From a checkpoint of a small sound classifier: rnn gru, trained on chords played on synthesised instruments.
Rows from block 4, named by matrix and row number. Each number is 128 + 32 x the weight over its row's rms, rounded and kept within 0 to 255. All counts start at 0. Numbers have three digits each. After the name is the row's rms in percent of the matrix's.
# weight_ih_l0: GRU input weights (gates r, z, n stacked) (model.rnn.0.rnn.weight_ih_l0, 576x128), inputs 0-127
weight_ih_l0.448 098:128111123069122116155105111116152166094095089164148150101162080112167157127173136094134113106191146157149141090078197071136237169111072139099144153116153125158145096112139107114140127109136133149132073148133153099105191144120154149074128120101132123090101091093152113136082182164142132124097130178093130116140090103039104141132159121119090178108047131099130128127102180179156174149113
weight_ih_l0.449 101:185083190188130147077106102167166117121143094128125146155129082080154128167149138149167164054066121144117128177103184125113177159142146139119176096145135116135093185100134192153086109141142148114146143077113102044101095177109097149122074129049138142109112121134155154150119066139132092082150115119106170116099088119136083114144113170081132118153079089142132165128128159106148144164176
weight_ih_l0.450 095:108159115142123176133130115118137117078112145153067170128082142063111130135214136140105124147147152084151111184129159139141037200155179117097139135125137090180137177096124130122105170105099134113151081095102124123160047107089139074151142156147168133145118093104173134108090049099147120156095191081154076158159183154103131111100167130146103156155082117138098144139137113155112110126169
weight_ih_l0.451 093:114150081131140131138094167152111144137121153132069134167102137144103169122085097142090095101143145134194121127132092163150100152117159157190118141098209055092090062088163117035199183168103160108168092109085111130118143144103115128092135210135111109150143108178127107155179118138162110131103184178107142118092101171142100119112140149107130130126155138108104118073125072093087127157147
weight_ih_l0.452 093:142161137129112104194162061099120132105111119136154130088105102186101129063125141079083121107134188123152166166102146087111122116165116149101136169122134096141148102045126161132152132154135072123121168148165202177136067091081103076175123127114127163134111134081098142090118171152145135130136093180115119154097093143158117134100130123131205123104128196158136167047186163108160093123108
weight_ih_l0.453 098:103110108138135154062162132086145046130130150194130085161113119147141123096113113125181119137096140073110161159049147114116099139143177153110136129159152099129093103120147138178082142096118105086120113148124198173088124117096163178121215141128110099058140118122102098101096072149181131124165114098126121157135184131161125135170182174133158062139145081113174147079128109160113103076139
weight_ih_l0.454 098:092177125147131145127145160128113085104097125132145095073073161201164182150173197082135097065116056116106092124130125113156116140166143104123104152129169108131143126083141105099118129121158178119163082126137142067101157197161086114120139148149148127134132145135138164137077158196141149122107121185121161066189161143149138126184138105159175101178173167053098107121119079132132125155101
weight_ih_l0.455 104:142196128114141115088118141153113152104123171134134163146062088146087119199145086150131133127159147156097047066142089113108171139111126127171045120109162091159101100145133114090110108144079110103143124139184163093152116173144126145160080111137167146137097155113114171150163173076139120155154163161212115130122107097129094108126059117072108092125055128171141080131168156137131174157142
weight_ih_l0.456 093:145143079095077127076134108118114144213156122173136148092166033185120104071120082087178160125137097130123119196124124168137165092131173137134164122121139122138075061123087095185081091076134151175108142119092113101139150117161180113100115183165128109141096137129116130145136153176121117098119163150095149097092114118106191163157096126187115170160088166155139112087098098137100136131130
weight_ih_l0.457 099:119109159104095153101168155179154084148115133208117163158152144112139085155104141099144145148121143116106097087086128065114113149117095130100153113094113101121117117119098169127131094135180108073185149121111097057100132115086131148170149082073121111147101181180136144172112122132113117125162091133142132109107131159124202158194120160052187145160126154156062091159064085175160074148145
weight_ih_l0.458 097:125187089131131179091115131165146120057179077105096123138095114098150125071155187150068123095160097147111172157113137137112116041157126098163186152175172104142101111137102129120155082197132147099134126173119177092094108166134157102179133117102174119127136168115154110097108127105126096230120201146128110106174089102107120131191134111099163138159153128132120131175112114102141140114100
weight_ih_l0.459 092:061138135171068083113163124083104158109195195124159159125112110138157103132123115116163076157176202138087084115092146109090134094144129090130132122066096111089138125144132164171042094221140095089120155132140130172138162166093105131123137105125101120095071191142130106127122105162114101149108085121141180140092090157142146143109174104096162157113176076183121123140115150106139121154134
weight_ih_l0.460 097:129163104152123178171127151092147060083138083164071107092170170093167170138080098046153137141093110170163144101085147105172190120090201126066098126108146151172101138085097130154137160181165090138163130122075112100141128163096106149152069126123156153126107118103114091155138118143135111086192129197119120133086132104119109155124104133139129135182148193100140116093148162095111117125171
weight_ih_l0.461 094:118151174148150157133158059122169161115104093074076134102180141111108158113139035165126186137108106133184109154111100142158160173081151098096140170092119140128119192132095125114116159182128145162155115062111124120095086134150209147136147117165108112128064095129171140144121136132077102077098162174117125135122158108187124119178100113119150154144184150113062127170174102086131120090108
weight_ih_l0.462 087:110179096157149125147132098170131124078147093162139081158062110076133143148145084144171073144116136063176124098075188170163166126126126125107143115100106125153162117106143098133190192165179115132112067172161150127161139171185155151095096093112100142099162076117150121136093066103147184104091114149122185096092112112117154123117154169158151095139104171060157131128135122162136095177105
weight_ih_l0.463 082:179201116114153106135177151082111100157159109158113127148114126173104142091147108120113088136084096085144179113210175220126107137182124137197113160142086110118162081042153147152146133097152101150070067136148104130126063160170137165132125116127106119099181082125178141101110141101133113155128105144090112094141139149141133153115141172167095092140121084138108076096111099088151096113092
weight_ih_l0.464 103:125073112107105122160127099097172147129128069159081155133152092106112142065116122207132122079156114160143109126161167117080158159152157132172102191179166109118075149110132147113151182135076164114070123071129162119064179142098102156193137131135160108140074156102152138197157165145132126133146122114105136134137110155099121111184122100104109145145087030128114167123073134167089137110117
weight_ih_l0.465 097:101134126142142199123150141168150089187139119110164170172077123076119100125155093169127150147176107127069151078101125122145089060106098105107122181121172108118066123135151104135127179183127166140149193136137074158133173103114123091135050084097206119109094144129115138099132134139171118156154076134158060117189070144083144124120088069138128096106153162140100132123091113135129124150116
weight_ih_l0.466 095:161116108134149117149086150107190110082134111135117077146162132079155188103172084151156100178151110098133165151155122148095147075127089147119144175136143098149168148063141117104132126080136127146137094083179115099116144054090162159104105152163100052162164121176143159139117103084151099193112104102166124135150154136098062139090119127205104123137092187110167140099116125111091172112061
weight_ih_l0.467 098:133091130165085123126062146140154110080112138124180104128168094109129120106185137118164127136126180149143064199087161089117129134146118079118153134096093169157101105096165075126118137123179122139179133117103107182142111130087087124146079086100109109172149106117063146137143121172107116120167145151156189095134078065138169144138067088179208106145101135128132210089144128147142076123133
weight_ih_l0.468 091:101119154073163126158149127140113058120159139088126169147104191154095170109133154193203126118115153084149154144120151139143126080107140067122128140100106059131142116162132126091159143109133157169115095113164111096064084099153072086136125143191176113168111138182139111125102150093174125145117167065167133093135161155153128140110187163147090130131101126028125103123127195100117128093155
weight_ih_l0.469 097:151117183093121102174152129117153175137089111140162150168120079161174110170100107146108139099152151142131130151124107140089147167161223091075147091196167160120160119136141159110172132128111107142080180112124141155106097152097136078142174170107165095164155125108104137133144122102178068153097077122148147109100105129060190046083146103122085153096108161127143105132086119061084150096116
weight_ih_l0.470 090:128138127103083099112113146138104064107104149155086123126175149140189153126212164104134126156101102129158194165120116069099145142129103122208159128062126105142147098134116079145073109167124143120142207116075161192131173179127137101120134130099120060134123109155104149085090123140131163088153164165133160130128132134096168124106108139136124153112158110127192139102121182067119080082055